A small image classifier, trained from scratch: norm layernorm, muon at rate 0.0028.
Rows from expert 15 of block 2, named by matrix and row number. Rows with one number belong to one neuron. Each number is 500 + 25 x the weight over its row's rms, rounded and kept within 0 to 999. All counts start at 0. Numbers have three digits each.
# up: expert up (model.blocks.2.mlp.up, 16x384x192), inputs 0-95
# down: expert down (model.blocks.2.mlp.down, 16x192x384, transposed), outputs 0-95
up.91:490549546513529480521526537477519503476497488540525475509543462483458510521454492533508517520479514473474525549511492469480498480543467473436482478507472487526531507488552506482484533521455560480481460534478463483454500488478506431486506487532518493493489475506493534491495486475494442498
down.91:493494542516530526484521479470439499488483476518483516472497498522493468510521537492479491510482504453494470491508521522510504549485470518486496537501490464492521508495477537535464509493525439515511533504571473560510470450462488480527542486495511482486499510486471491508480487468459539501
up.92:491482524516493484497477535504523480515496518505528506522478529542498492536469517501525491524523474497501556527500471514474481444518478512510494434499524542530462508492522473485498498498520524521530517489496485461491517521519501542523537474507479483527506525481516467494472447484515516527
down.92:511537506507497487512467478472475472511479538506482531481488485477450501499526577525473505530463518480518502463492486538515506471493486495514478485486519485530498496485486457503506478473497464504470496464445538497548527467489514507533452529528488473488512513499527486486485497486534494484
up.93:483472506497509487553510487483517534485489511522488492528499540480505477522486452480502516482542507502498451461472528529518477514506502530474524522526491509471473486476485440488488482520520521449470490496458484502566487526516513518437468491448501485520495541515529496516483513466488508504
down.93:518526477500506528486532493535492493499490494481497483481479476489500512488487511506518482492509465524510520535505481476512491515541477493478508547475473488547482468481472500473513463524506452511536516538537498469478449517500463528468544510492503539504498541533489534466527463510503543515
up.94:506511462479516504484523504525508500496516458489550527510512489473501451440502494518523499483523490467467483496493543503526479460503519507502491522457483509500476461504471482500507507523512526463523478477485482505484516492510475515517492498518503490541457484488520476559492534492432532430
down.94:507513485518494508492515448509519512507504506509510493523501554509450467478518507503534530469486519536528557521449464563468527478499490484499462477512490490492499546468510512518540499500479543512525489486483498483503523484527511493503501488506471512498505492510460488531534512517502471486
up.95:458492489505481513522524498475481487488530508494494444493493516511504562535502504470514531499471578504473520504492489477481517529497505507500480483414518513533453505530483477487515503564490493466554484535530478515499483511472493527496494534520502522472513489456540517513492545461507501471
down.95:520517476545528474497458486469523507494479501492523471516481480504517496507495530521496520485497455517472502484488514513473510494504500514517513462552482537504521521554513485479462527494487489516500453543507513427485502507486517470484560521491489511470483554532494483514497503462491489488
up.96:471489534496474470512527479470457485487528461503519501493504459484466446502486496504503529557522469550469536542512523519497463490523514524486487519492515534523523512526531512473526483495498529513496529509489480478512498508496476531503457478486516502486500538527540513511522514521491466537
down.96:563496487437517499511479486466498485517494487533492499494485489546466479512539478467510498491490482500500486487510516500477515476496502481472505514493477527502474458467510500449564489469518495574479527478495509523477506526503526502468557521499469520511489481504506498516497453468501489487
up.97:536484506513513471485505531470542505525495537490513517538510476536440534446508524498516527504515517503476516512471463493486511453488499501517496506511446498455496505512456469479475522517542556510489518501520523476478485488507507509475510514510499517513511501497451500472517524520466478499
down.97:488496466512509500514499477505499502538545486487502475503499516492498537511501444545488548538511575518520482446460499503520461532550517486507506531470529481498491478498481519511508501459509486495514509463506493569505533481477505482516524490506536513468469535521474482462504522468513507495
up.98:504479511498483464470486503487487495509487502523491461484482505480448506485499529462488475506524508459508505510477502454523518540504534490529478470474546525499529453480463534493532517500465473480496512513480488505499535495501474516485500495476495463514498504465492531506444515503506533529
down.98:533504469481481460511518511494533495549432511476511481527521531534484502543507526519516481514499454457484473471485527489518517549496502534488496485500506525520525533489513503504487440478486502540467497475456473445568507486523495558531500511469478489517504528550472498532499450488507494490
up.99:507485507493522508476508481439481537494541491534460511499511486470481492521518478496473509433518504488482513532503498468498470539506548502493473498485516546507459501458487510493521517506549537527505488519500462497512559524513478481487519514451420490534484513522514554496502510499475486490
down.99:499509540508492501516485529507469553500505500511479509537443485543529521482508496470471496444504502476503493500497462510542498541506548478537486528532524459519484476496528514492510520511550480498462480498512441483469541519446503476511507475499522521487501488536517478458525517533479466483
up.100:490492515495480494484504521498486507488512535549504527488490484508481485491502544514529475518515531506511519457504483442509451500502516492520490477487534482499484487488526490473515511518522515500552548451508480431504533483470456531511465482455530483508506504445515559496509469482503500526
down.100:530490454483433530534504495509522526490524469488501563522502499501468492494520447524471528443520463469473450515495511559518484505500497536490510499453513484505477502504514504507503449491483494549451452510528469527536494528476493504495521510479505462491471477520501469472502521509537503455
up.101:514486524509492501472520485487473544493507529500523508500508485496525473506491534460519483469475507504485479496473547475540496552487470535511474496523473467482471519479495507534458476459434515467494479436480487498492470494571495500487503496531498463548541496485461543523509529494514507441
down.101:492488520523519517430491510543472534475501522481502523496449542510525488512438533479486537507482487483489486509524501496494519520490463524489500471486517546518536477499517527504473497495528501495518495461465525475536526486462527507511516505489475528519472502499504500515480512501484487481
up.102:497501473506496534518531447492506470551489530530515494486427511530499497495452511508518478487480475498478477491493500525472495497487458518450513474538490536528516475468525474467538479522520517498502555513537529453532494492494462500530500491504537516498557515470513492446506466485502512478
down.102:519504482504484490510458475463506493524525495523482499523491496492509493471482478474525504513512507497523514527516487520454521489466494509535494546482514469522516479507511483499455477523534491517464480495488474478492502503495488493456524511504542525548479529544476502514492458519498495495
up.103:528520523541545498493534489482483469498496508501492464489503489483546511516501495532530480550507490474442519532472470482496502499484538512490510493477483537465465519468490554521536505528528517480536492463537488501507505482500495533481487436457536527498466529517496515476468511500477508508
down.103:484492493455504510491471561494490492539471447477485521488481510453511510488523473509484526492516527526514504500461496469433500464524494469514513459490482536516516527526481511488492491494473488490525461500513497499507500512467509524517483497500553479495489514509510475505487536464532522439
up.104:495498477488459514447501506554497505485494493483492474484507490531534471521495503475496478511480484516448542476483509531521485484504506465507519509508453539450502504523525486514459487474500504536488455509490496501521494462511488466422489498497526459486501480514492517511536445488528516497
down.104:488514494479482485494532532515494534486530541563478528525487527512527483476458516511536505491533543493553510457525475474534476508490498498473502480501493488565479488487521499494467454479493497504483512521460513455489515467491512469510507507481521497490527490514513436491459505528464498489
up.105:444455508508513497490463536505495538472510484498515501490520466522494519570450487498502497520521497480533529485487517569473469566517547517462455500488529474527478509502535494460542487534504477500492546463512494521508445508489515466497525531480466472483524510516525458473468525479514470538
down.105:474498459474474503482488496494484522530551509506508518486524470509530520520475464493488505529505520520495483514494454509497488438493524464525478523493504483474483469516540493497541510542473515479505500467542514539502532482515470494458490512483516468521448527508493539488507505475583514468
up.106:459509510500484481497525517509503524497497477514510543489472504505466526479518510455505486497510464460494497524544479502481513514531476503448521545464538527479458473517526467507457463476519516525515528535514494513537520513492545527479516495457498461508508543490500551492456460529520544523
down.106:553481492516515547524504495532499552517483507493545484506507490539516514500487485484468485519526474502507497518518488495489482491501536507495472497478473500497504536546521499484506492509526487517494508457554511447477503544520477512469471520453482552482492481525489470545498517511486511529
up.107:512458496503456501507515492497493443496500511490463522493505495531505473507466500524502470506529488543514462468513505475484472531514491540497471523518472492483530436488515479514526446502496504515463499495481481529532513514505495437551498499481504515513537480527478416425503486519517471459
down.107:491489496486491516520446518536565471484497502501519489486511471483513515534455495506540474534455547531488500470499448454519490512488498510521530530472456532542556497475511495510509509504509491512492477541535469477504516498520527522509472501525570530528513531506465565470494506448543503483
up.108:508495504461517467480518530543482494515532502499478494495515481462464481492523482490497529456558516455528485530488529553492510486497464509484480534508513482500508578459508537491467494511495492523519527539497495549507510487497518505548498519495517497533514460489517484506507496501519479496
down.108:505503484539514485452510485473448514527524490502481515513480503483516512515512519515509521514498537555522472496483523498537507533484528436547500484485482470495526495519494504471486487456472501510488471481498527516494499492498477504461508506494471510472477510480528473490486506518466478510
up.109:459537523490477497472511503443497522517471474533522496452517484546515481484496487535524521459491495493493477508485527489495492477483471490467558483534508498476523474517517468496516495486520541535495502524507522502510487559463495487559525485488517504498497494514486531529516524559527471474
down.109:426455508555548511503520497479494511460525508486493515510546502512519520479502535502475533513441472483485512541491505520499531484489473493526521474517495478505510542515485532503499506505508539485482508473541456545510460496483465521508483490470505489474497520536480479497460479488478513501
up.110:508559527514516486489510482482492479517531486460513510475535484510516472507491497511494476505457499504496506514497463524543478510459435507464502516511490544511522493477514495496518504488520525519508491451504549462502513490534506521475498491537489532557525467460503487532509472458489518496
down.110:524485515510494517512470532483499479505528514459501496490483487517496500512536496471481501498457504468495515520527546460517482487489477486533508509522508475538512506527503490539545499468540491468458486473465514528537533510480446472511493493505507474529466526483511493493521490512521490509
up.111:410522501500507549540480515483500513508462502521511469494485482481470506515502505435506488456519550480526511547432508528494509502448523502481481499501542528524486507498547537523525509473486523530479532477503508473490508477520465479472480512501524484450494509516507490482501522496521476487
down.111:534461514555448490466478510521511508516492526519481476496520457536480509496532514508512507464451489531467502512497494498524487473494516456540453524478472511497520461495468508473504547506515483471519537492521523499507495493502542511495491560504499532501529518482503507524492480500482516479
up.112:505526508500465472461460494499505441473508494478513512534509506467482485496529514531501511523475562436540523458493486488510493493533480499458512502529517528494509513522541499494479454455493532488460513500488474515473482549507517529518528520462483511498467513515483529460502503502496478478
down.112:470512467469476503536547524511487489483510486545519485531489472492544538449548527503485532527548512492491483542527494483529509473501523470520479496485507491541496481487516503524517493551498516483494476512459520482461524428499463558523489476497496522508498458528532508484510514497505494496
up.113:529504493554525530520499491515554478527489478508516507490474477478481500559477487460500550495496497509476517532512469550477515463521500453484476514539523517497541509519505508486495490513479497504503520502511526520484548525491499484483486534498489481516513480509497481457486487518476477450
down.113:519480516507488527471529514518514531557450528469504485539539478500498491510502492501510536504512496491521460510537506511500492487536467492531528466495502445484494493479489493484469490467488507493492539516497528463518494500505509487502483469526509459467483485493510568538472495498507528490
up.114:502459487515463491502524555482522482485541511516499500469514506522499494500489477500493563498521500487529508490487490469551485511514501506516483490506522526492493517503491510494477512534444490494505504567518476516471464471487452459529494509507515514516515481526510492518504504517504492468
down.114:498505546503493510557484505489481527497480543461502488458520473497472488512514490514464512473502483523463504504494477506473482481486505451503517485488496493494488476471542518498466508518486484503549473514511536488463488514494533528470511457463540503498513515515504523497527521474489469524
up.115:469467510529477487454474521572530460548499476486488481508501468527514505505531537511541468512531492486523521487506467480497489459535504507460526533496478497501498525493490491488501510512464510503493513565497480524464519541532522545502546514515466451505445467500480529487511496549505472451
down.115:513474483479518536509499475512485513520517477477503488507502514458477550528504469473521510469513512537480506468462490484508518519466533461498510520512492508499480518478508502523509478493500527510515431493508486481470555540519491509534488557502473493483518436526497495463525498486489536503
up.116:458443495465495505529458479483493479517483539508462551487502474478429524507488532477504473495509508503499520467518505500537470478510502539517496567488495485529497466489516508504505466482490488541543497503563537495523481520507553537493553522494520491530532483504469464499483534493473565555
down.116:525514532505446506499492540505522506489532529485535514504520517490581481532499478484476460515501506493537482462481517447546450446518488527500492501497506486543533517499525490534494508508489531504463521486481464496472536486524468467559477556494469492496496468480512508492479510482577522500
up.117:484501490480515509478499480515519497442498486484475534496562506473522521477457474523503503538468474483458540551505481515483540517523490512500476438501516540492558541486487464539512482520500521508536461489476543456525528448488482494484546517482519488458480511498529535472463500487531498480
down.117:494499497533486486465511491453498523486473532531500526513485511509515512550458516520489502472502557497525556492469478470507519483526532529488513471513496460474457487503454469522491523493507475480487530513476482482491489555502464514500512527524516493502469534470518498503512500496466541479
up.118:489490527477477504559522460479490491503510507497543502488460489483474473548491475545540499518472510532447491455529455544519515537488474531520503500476501499509486499500535511476520451478494508461502451474555495495472520473499511500492488533530542499491515523521524513482523503490433471475
down.118:518492492502513537494462478492472471494534478493473504487546499509503479492523495528513555563452503488539504543538476494476545510492472504511485447538517489514481495526510491518459488491474514506467484501520466512495481493496481531481491497472510491481471457491524464523479521460496450464
up.119:528507536494479505498497553536485469506529535478479516518526482458509489498506503455470485495514498517522515523477490534525529467477520484516491503522482476484521513460482546500477514534556465485496495487470507507520462484464496522506555508506479485508517541493441563490519504505510557497
down.119:520493504488496516515523513478553508478480493471507527484523504514471457497509517521470503508483532507491492501502538450459456509481516542534476462470499485481510475497464474514506479440454497477456455471485532450517514488489542515481464550504513496485481524498523463495500497497497528521
up.120:521477486470511474515502433510483452503484480545534472467480458482476503464502520480503480504485485510526477478500504487543503508509521486511500471524515546497531512550500519534504506530463533498497494503504543458514493494498545463479497539488486489504530513483479489503510526521517507493
down.120:470481512478461451533513498509526503508505485521529522527530526511497504557517496489498425502534491536512540552445469463491501510538503498495509529513506509511422486524500500469487466494521517495514460501533491503476492466531517496518469510508517501534512479505506511542494504472549495483
up.121:488519518475450527574461477534467495475537505437491494500495483494529521480466475499472482492464511498499465502522515514477458512486486523491533482455510456502510499488521529537487529477538510537491529458513467508524543468538531489499488456491509502513507492511491542513504506489513509526
down.121:497523558475530535508550527474491497493529472499505474415498527480523481504515530461515516516536504510479492491490491448495476507499504514495483518471536469507476519533487505448468506478495499470475480462541481525492472483495489530495493527475489500505516535481493532512525493504520522553
up.122:447494458503482474489506496486477514479531498477506489491469551512509491515489542475500479490537515482500504517485471485523506492510502498515539522495471519502526510456499505510527546503522472492501492537480472469499519525506504539566508487486523536485481499475482537504436460496548508495
down.122:483491474455477451535481530488459462527507526503499536503520512515574509445513473496543487516470531501508494453468482509537495471503515521536505563482490532511485462482545521507495512510455530522494465488460498507528509536512509497512504485463474535483499497508466473496470508502468483534
up.123:475534536506505521492559521492501551469521494515507515551481484494464529527491459481487512503442489524477503490517487507468492509504462498462502506465479549535490573482449472470551533566528513470538483530484477498486518475484517504480521486523503499457444458478503521520486476520511504493
down.123:537473496591514486501518480518502505466546525493465500441460500510504479515497496492542513497483474461487494485502526508500501503496510494498489482478469451498555519525509519532504474465504525452532506512497529516491468523456503447521532478519531512455522506518482448431524477468471479511
up.124:492520482503511522507477476499492504510539515508496503507495503527506490473486463480463526485463488495528475487483443487548526482499500503503467511514507499457529457461518540520544551474512485487484469526461470484479472502544475478524530546471530511480486503492492495473524513485502551481
down.124:439496528501452536549475539502491479512510490496473478504532508486469470482507526537518527497466473492523560464506494491557490521500495476472513496497498507484522435497489488477458486550515510493521512535476488520513527468512475481528541480515507475495472485522476480490512495449496507510
up.125:456524458477476462489464476522481509533504538483488468466515498542486523511508492517528527510480494491493500505500511486452509521494518518475495494449480504477460457526495482481500485560473483510495507536503445499484481480508493461494501491522485520524481480527536464520554507452508488517
down.125:512480480518523432533506510518478538507497483522482555479481483513519524545464533517488501457505495490493518505517487440536488537467498472504516470519510482482500492509520533463483525518495495492499484467490480505499516492491510488459478485477482502509493524477505516493499487497474471453
up.126:487475499517458522519551509513501514516519526527477502487468514484523505513529518515500561451494486480535519470507510530512488536521468534504508524515488454492495480486506536518422495481582494484519486540562467486467493489504493484464447462518530512499484508463487490492530499502463454486
down.126:535467491523524480473528476536528490521523493500481522519487522502468485526505483486525510510459473495516467475503498506476505498487498509497512460488510483455524505461482520516477473528492527477483483532525497490561475534503478493504531516478508478476536474470529501462466499520472495530
up.127:503473493500465484494514515520533455528462496536532481494467496510502494493458456515505499531480486493547505464505520439478537500480531525488491516539527514549514487475538507494514436483514529506468467488486509494474499475477503505460541498485537458506528518490500470503516484462494524523
down.127:463523485509491482482485480490483453468484498522512518496523465511493496496500489516455487485505474489479481562483491584503478484479487465508495507486482523543506515530509542540498513496530499489490478493490538492502566525530459488512523516525481493472483466478480507567540527542520475480
up.128:504530515505489468450511539545504477509457472499504497499498523503502486562510510465547517513501494491496524478526537483509460496523469500485495504505518500493508531479520487532480477527496539517541495536500500494478551508498530474508482508536508537496465488515493527454490472521437480493
down.128:486548494469538497499495503492460481441479498525478495491542492459504533509489513510518473508487479492484498531487534524523500502470493524472468556469429498485541523489484529491474481488528509537515495510473503501491494507525497538533505504517442490492504477490506535524575548500492482506
up.129:534531484499559488437517516455520497456514502506493484525525510509460490522514494471494528483489509477554527492475496492511482451522472483507483515519513487500516476500486530477497468468517480523490493501551520543561491476505508562501442489525470518473518512491504493520483521509458531522
down.129:483493501540466503468458480534506530495522514503492521506447510482493473511501504488487496550502478524547474495514514484520453522508457476514521510511519517505523497547456468529518514492465503547481497526480463523525482482515501549478510497508491526496495456489528490518486510513493514512
up.130:543495487472475542514503482514495498533523466529503527493498494497502486500522461539540474522480541482497489538473486525474497529564467489500487499506533504457465482508504502449503523494470544496483503507479482504534513500544472457504497520495484467496500498503499546472502499506507502476
down.130:467478506500523531518447522471514509464522466499468485530490470476535519494481533520448514487554496489462463498509496477522501507457488483468501523502441513476482509498512495479504482513501476425481472486513497534505486491476507491511465476499468497473512477519480436489526508513515534507
up.131:518501465480504490497499504513517514501503503498504472489521494457478473474502528559492521502499464486492501460465517452533540500504491491537501464488504500510496437513504470475520502487505518532499468502524462538460455491473489508504495497502569492560474501525486459527504465506500507462
down.131:531500493513491537475468472518454506515480533494507494485496531498486493485499482559488536506503520503550537514518479537463508540513472511526474554531508526506506479526482536509514511435518492456509473498525486498496487479486465524481450514524507482490565527474464480520473477498502512475
up.132:482514539540476502485508491507535490531481512520497520479489463459485492512510506517501503477490433468520531531511485522483494456487532489469497518458479462485497527492496541514488498485494514501534485478481513482526528510458496569507455485477457512451485508515493487474463481468482521536
down.132:466520513465512507526496517504491495464510463502479478456510499498524497484507484443458552526447514463495484484527512504507452500493483489529536517485541545482528494518462513496488499531496510490486528540516499521491475522529536493495508484450501485466501516466481503510487469480505508525
up.133:470463480512519506482525537558463487520505496519584493485497527536488507494523477503497484496491520492512521534523500547464489472532558477491528513513478498507487487512470476518529534511501506510491510457503495532480517500515501519504491478484517519564453495490522510535485527489534502512
down.133:486531517519515491504495528524472549539480478496474468487515491515521492495523541464522477527526503523544500485501513483559488505487519501513483487481509480511504500534510546465502497525507450496500531491489501484490448535515462488548516512490496534448487532526524490493501508533497505513
up.134:511486505500505486471504537525489469521495469488505470463496502499473509528497547517496519513505522485480494463503539540504452485457484574479491479483443516493495484491450493487556522501497506557494541479517504479478493521495528514488561483500507468530483535517472481490492505495498459467
down.134:507511479471535514458493511464467537501495492494518474520450541517509502535494505512491548531479480525512511497522471480489492487472500532477457496506503524498494545487483486494445516468449452523482418505504525551468494511494501511492574509482510517485514482496512483474524473517442499493
up.135:441485490564498469569548513543484506511516515491510472547521480475449499480501522493518542499494486479537452489461491548486491520482517529504502513494549501481498539524510450466489515472517483449486550523508511477528550491465552497492506532502490502492490510472513480513512514512495533496
down.135:446511442502514513464485477494541476550491480520516501470478502491543522506505487542518486512480507514480532480503497522467465482542503502523478535486506537523482505528453534508487486524471540505466488456528487511504535526517479446489486499450460561513522510483499490506476512507537488509
up.136:487504437525496477497524468469506450528458467518509482551473499496523513483517514486464481478514480488462516485449502521533531543472518456499467485480513523493461468524469499521516566501458536534493474490500505448520500517493494457481524512513477475468515493551500537514482450484511470496
down.136:531512553519495481523510476486471462513519494517527526490458536490504516488437530467507522532509493468499500503541479472490522495474486460479474522476526521494508478490489473450472511533506475467535501498529493478489532503502534567545472500562500481470463504486495484492528497486495484519
up.137:480482450526512498483493510481495500505478486456484543452535509470521490463488546458541508539458527470479466501503522489479496488497506538467495475520531489520477502493471500467496512486460497508538550530541508474533534545516509517458468475505524524507483508514494520521485536509475513509
down.137:485480447471482530458506485466497497466524529495514428477531507464520518516502482517505464477469489492481537494523489478491487534512489496528522519462485562504466514510511527497495485497506512505489480518479491488512490507497513478483442502510489528536483506478503526486527486504502479526
up.138:526515466515506522477543523480492495482469480493506525540509525488467551513530480465493512472502524504531518468503484522486514515487505498500460535473472468521477468509456470494522516493525479551508495543490517464531527459498469493490488498530535518519487513511485487506522479477511482496
down.138:526528438525491472534484498493493507517490552521513487550526459502495459499474512526519517511465522508507473517542473515490507532492531459501551495489541487491520495509494469511461485452499535517485480484522517492486461481489497497466488516489502506473486521523502464531511513501527469481
up.139:503507543502532477518477488480502505460489495488547510504495503485497489485509468477485457518471505504541508470546522473442513490517536521500480511500541537539504522501455540463511476482478513520480502529450491502507510471544473492472480534516488497516502495494520524490473502555497468518
down.139:506476502472504514498477494509469507505497506497495501491507477501519488541491537537462487492502497489476490513460497530471532511521484512512522462490513460448507510535480475501482452512477537462480499447512463507465515477467497516588459498501525496527489517516475498539527527495466502509
up.140:469482513534482518472495480511492481504478510509498549474455493462531484560546505495482546525542500473516478505498505494511509516465463474499507517417542463493478497474536506548495500505476545502481487494489497509493493498488472512519495544493520529523476551532480488490532529505507474507
down.140:494523529474478488522545486510480499504536458494474479475542519536470490505530503498536529484483487502469481520513456513517523536512488491462515493505510505478533469530490505482450484497482538529486558473507499489492475478536479527484464519501507507512505535490477473549485510439500548511
up.141:505522458525517520538511508518492520470462474503495467505451512558458515515545520522470493537513520466522504527509516495466457507457492501472513501537487454518489475523505526509479519493500472493485528518483543480521508485504530505482528514497475486502523502462551478517484529491480513531
down.141:452460529501477481491506522488482484489501502473512518499532516547487500499485534517520463484558523537518567527479523532505517540511496464533513488467472549493536540531486498456473514506510535492514460482568477523472486521484452483467543477485492533511472524511481531527498515528473476499
up.142:545504507507472472462495519473487530523521538495522543499514512533488509494471530497481484495476494492515497473490491488488540533523552496482538468475486473515490506464509537504479497460521521506506527472516497538514584553499495459544539475517530514487568518526492466504507514529510485489
down.142:505458538557554499499490517495457482502468505526508444493492480482530522550509470491498488519500465502503508479487495495518502480476457509453498452512507517478542556514531514498476494502525509444499544474509462515472490486512499558522520479521535508540486451458523493521535502476497446500
up.143:543502526476550522498519479475496516473495534508556465491490506435481497493509482516488465465535482464485469514488471507555508521474486493527517509465482501558546530532476522530508517484548505494480465518512493474494484486526487484536475491461540551453514488463486465517520472501485527485
down.143:528479496500496483503509485462506505521534500506468492469493523510484509481509503526495451524459533486528513481513442528516497461519527519529524498508502543496497448508519469508436516464492490542511523523511513485515510497544483545487564503504496495481529521482488534482509526508511541512
up.144:471466498473509507494513482420488505484498537497478490467485515465487495489482539466507497474534473508504547522516481503546521476510507473506526487565493504539490498530531493481520492516493523514483522477514487513514566548498504479508511501524513515507452547507513476536496490545525535522
down.144:508520527500499495512486488511532493480505501487540528511489490518548549432520462503482488507499496495525475492525518487501458527557503496523501503490497526507486510514504552490513535506518509465475513532477479518555484505551480545468484482488474478527494453496531478460468541510521466474
up.145:487524509489514521480451573541530543510485529505510470524449476490522491478540521540488530533509512505506518491535467502528507522483545498497507534487489508490457526511511519497476466472459495501494488501529461533529467536509491501482495493506505501505489519490484481524511491464527508539
down.145:434477479465512535485508483497511491484499466494458499477538465546487481464490474526526484494568513526542465522487547481502503478464508503472492510517550460472532523533526485544507532520479477489491500514465512491484494502465490523473467478495541493509516504547486493535534500507524497496
up.146:503486425508515513558501515534511448497462514476540505502532542497514542573501513494539481521535474480475471517432510520453526507502499488438483525485517503496499484482491487515493528505470447532501511487508485528523488501530497494513451515507502516499484523462526499477507509506450534513
down.146:491462476481480522495475530523421534510478491475486476489488467517518537466435513471510553491534475543494509471536442513552481519498546498503489518492526484514526514491469500443485472512481479484523501519507489503486508492487478540530491567474552481493487504489510483476540496493498504481
up.147:520496538532522449541496474535489498531458530497476512462506496554523519498478458501453505495493536502552496524483491476510530489501519469492513523524497534508534540493490537456503476475524518513462493532487497546486496508483507504528505472513506492490519541489488489468514491548474469490
down.147:484576550509504530469462532507497483506475459486512496502543473503502541492501500526452520479529527455480485519473454499476496506504496482553465500503537510497485499518468508480506548484499512486476502489499536525497490491492507524521489472517489471486461451511544514538513511503521516506
up.148:488532507505508538511480506490507479493514457534528537515510485513492501510488508478479482536532524491500501505515474479486492473485560491493491513548533503527511520489548492548492501502467513522471491483510484499507490508521494476508460521489511480484462458487474503481543497535525489459
down.148:480486501499496469531490460498454463447512511560503477472483501490520479534504509518532510496519478538478510508515463512475456561489480442469480500511497514464477478483489479475495492457511475489515478484488496530525510477514542500545502508505542484478489502501471543504502483497462456488
up.149:442487468501496489495478492491502480492495495547500508528532491474504524517525485495484514525485500491537490511500507528534486506497500499491492513507517511491466525507541480450495487481551481557498471524529529512527475525494507524451489494460471502503489525504547470492578474474544501497
down.149:498521489513492494518487508528485537482494515517491523553520483502536495468506459475480459482506495474498505502491504474504508491510498488489501514510452500459522525517446520526497539518527487461481513471471471567471480468533481528523532506467512505474498524493490481488518478480494532486
up.150:496516477491503504497503477492528520448459512553515496562491484480494494477499477486512497497498477426537517524470523514480543506524506497510508512486520501511523475468489499451530487498504511485474528530514443552475526478505551472505492475536512470513505521503490474507508504476476493499
down.150:510485477538535540509479532513486513514491515511489468492524481472526493490492541506500505501489498508470515498484504445457529522501504472514497479474518532477505453485492485487442458483471503459497512496501558461498483476537487503528501502517538493466510515531530472511487512493518520487
up.151:501491477465530491540488440469520538477493504452505476462545531501476467524518487460485472484495511443499507503480487489486514492533500483503514475492520509499502500519506487513496514493488560478477510501459502433538476486513560463469540492455455505516500489534531511492490571505498511501
down.151:493468513474517479499518494484492477470499504552524517499468487532511459479493516509496493537517500522452518495493443531502474523499552508448524508512460458563489474501515528506502422473529472519519489498459499517513482490457524442555490484458512524519513469454544470480500525495477495524
up.152:481505496450506451461535506469535473485491513531548525502524512505518470514511474493568510506517519529525502545549511496491484506441510540498513480522512494535462509518488477496541500460489453495493501471464493506483537523467515485555487498540486492497498493514537469480479438568509485480
down.152:504534510500515537478485451523507528516503454540486483484546500487500506502489475522466474548480499505477539525459482476473484532483478452469505496535499527518520486480521510492489512499506498495450526523519511506552526528563491554538501508519495516473485510544490512499503585458514459472
up.153:502523519489478489502455497462489488470488491511497432537498535490457493480514503512492553531488530473521545527502460509506496472490479465507505468504529519492493504535508524494502496563452531498486472516515452505480501455495551482470494525484468534524520487537489454485488490490558504544
down.153:526468458469514468476491443494521464522466487512499518488487510490480514507512521480525468486500444490506488474509521479502512519466479488478478499498464511558470548485516506508492514515516486487484479500503510529471522485471505555477519484532481468453486483449532512492480508493464472472
up.154:535476519497478521511529490493482488475507495475525493472474499556485514501503492487508494509514509526521486487480522497448526523544483502457506501543518494459475502448478540482513516531485489508490497513490504472520516469508504514531521506473495573545496483470478479489469470496555525473
down.154:477466498484514514552473528558532490473477464492482499506489541474482464499512514526505529490482506487486466471558498481520464518500521483491482538477463499505517455512507524498452510526516476510470495509563543474510480501475483496495477435530523475479551507542468517490469523483503512515
up.155:520506548520487455487487521511483567493480478498472527471515521493489512474506451481465488478450509486503502502524475522497504534475485461523503504528503508451526490536539466495499456456504479519494493488544488460518520463470445498507486504515509543472466539523500482493470459465502477486
down.155:492522483522521484484470469479427477506476456504496448489531516496461495491474523472499516476473501479507493497509490490546496498494502522551500525499544523509568502502530518485495498516521498523520500459482487515524492485532479504544501464520505481480473485486499502485470505531487472496
up.156:490486495501504509509492478463496473519492453512504508480505506507515464501542486468509516485484508516465487488528515494483505517511492528485538482484490536494537511488423488506522485480495533511520495495481519458490520482537515487514467525518486476519506461475481528464466548489544482543
down.156:543569534500481473500521513480519534455529457517522484457529521495461497494532546519533495464481482486515506524487539476540471494507489542522472466462500517481477477505474476493487507471514485474520516478498472504509519456502527519478481484473533507504468503482531492496546486499464522462
up.157:511484505486508517463518473476502512524481533493493511447519506511509509511481492489494485511468543460492505512474514521513491454486497548510509543529424487483546498530539511514525463501511504555526508487427512482475512504489489528524505479525478504482496480458494487515508452549494528469
down.157:493515495530502484524492508501465527512500503514484454454508509488461511492519521513486470448484504475515519462467486469470516466540471503530473503458474505541521475467482554447446513507527514515489495479538501486573538493513492518464550519523510497538518506473509500521495500515506487495
up.158:461493525501465505477529510480486473492485500543468464501510506525522490550476462493458543501478544510482450512501525537510496473438548458472504494532527494508510492485483498540528481456484483469556499460464488511552499492500520489522494461462452475513471481509489508527463462518497491459
down.158:482505506505535496492501554445493516573458476490551507525492542494478502495527544542524508488464483542476487529507514485496465478487552499471504523468482461509514506524511536523526487527495513519503470502496504449492500521466530518498495483531496508500515547493442485471493489478483475501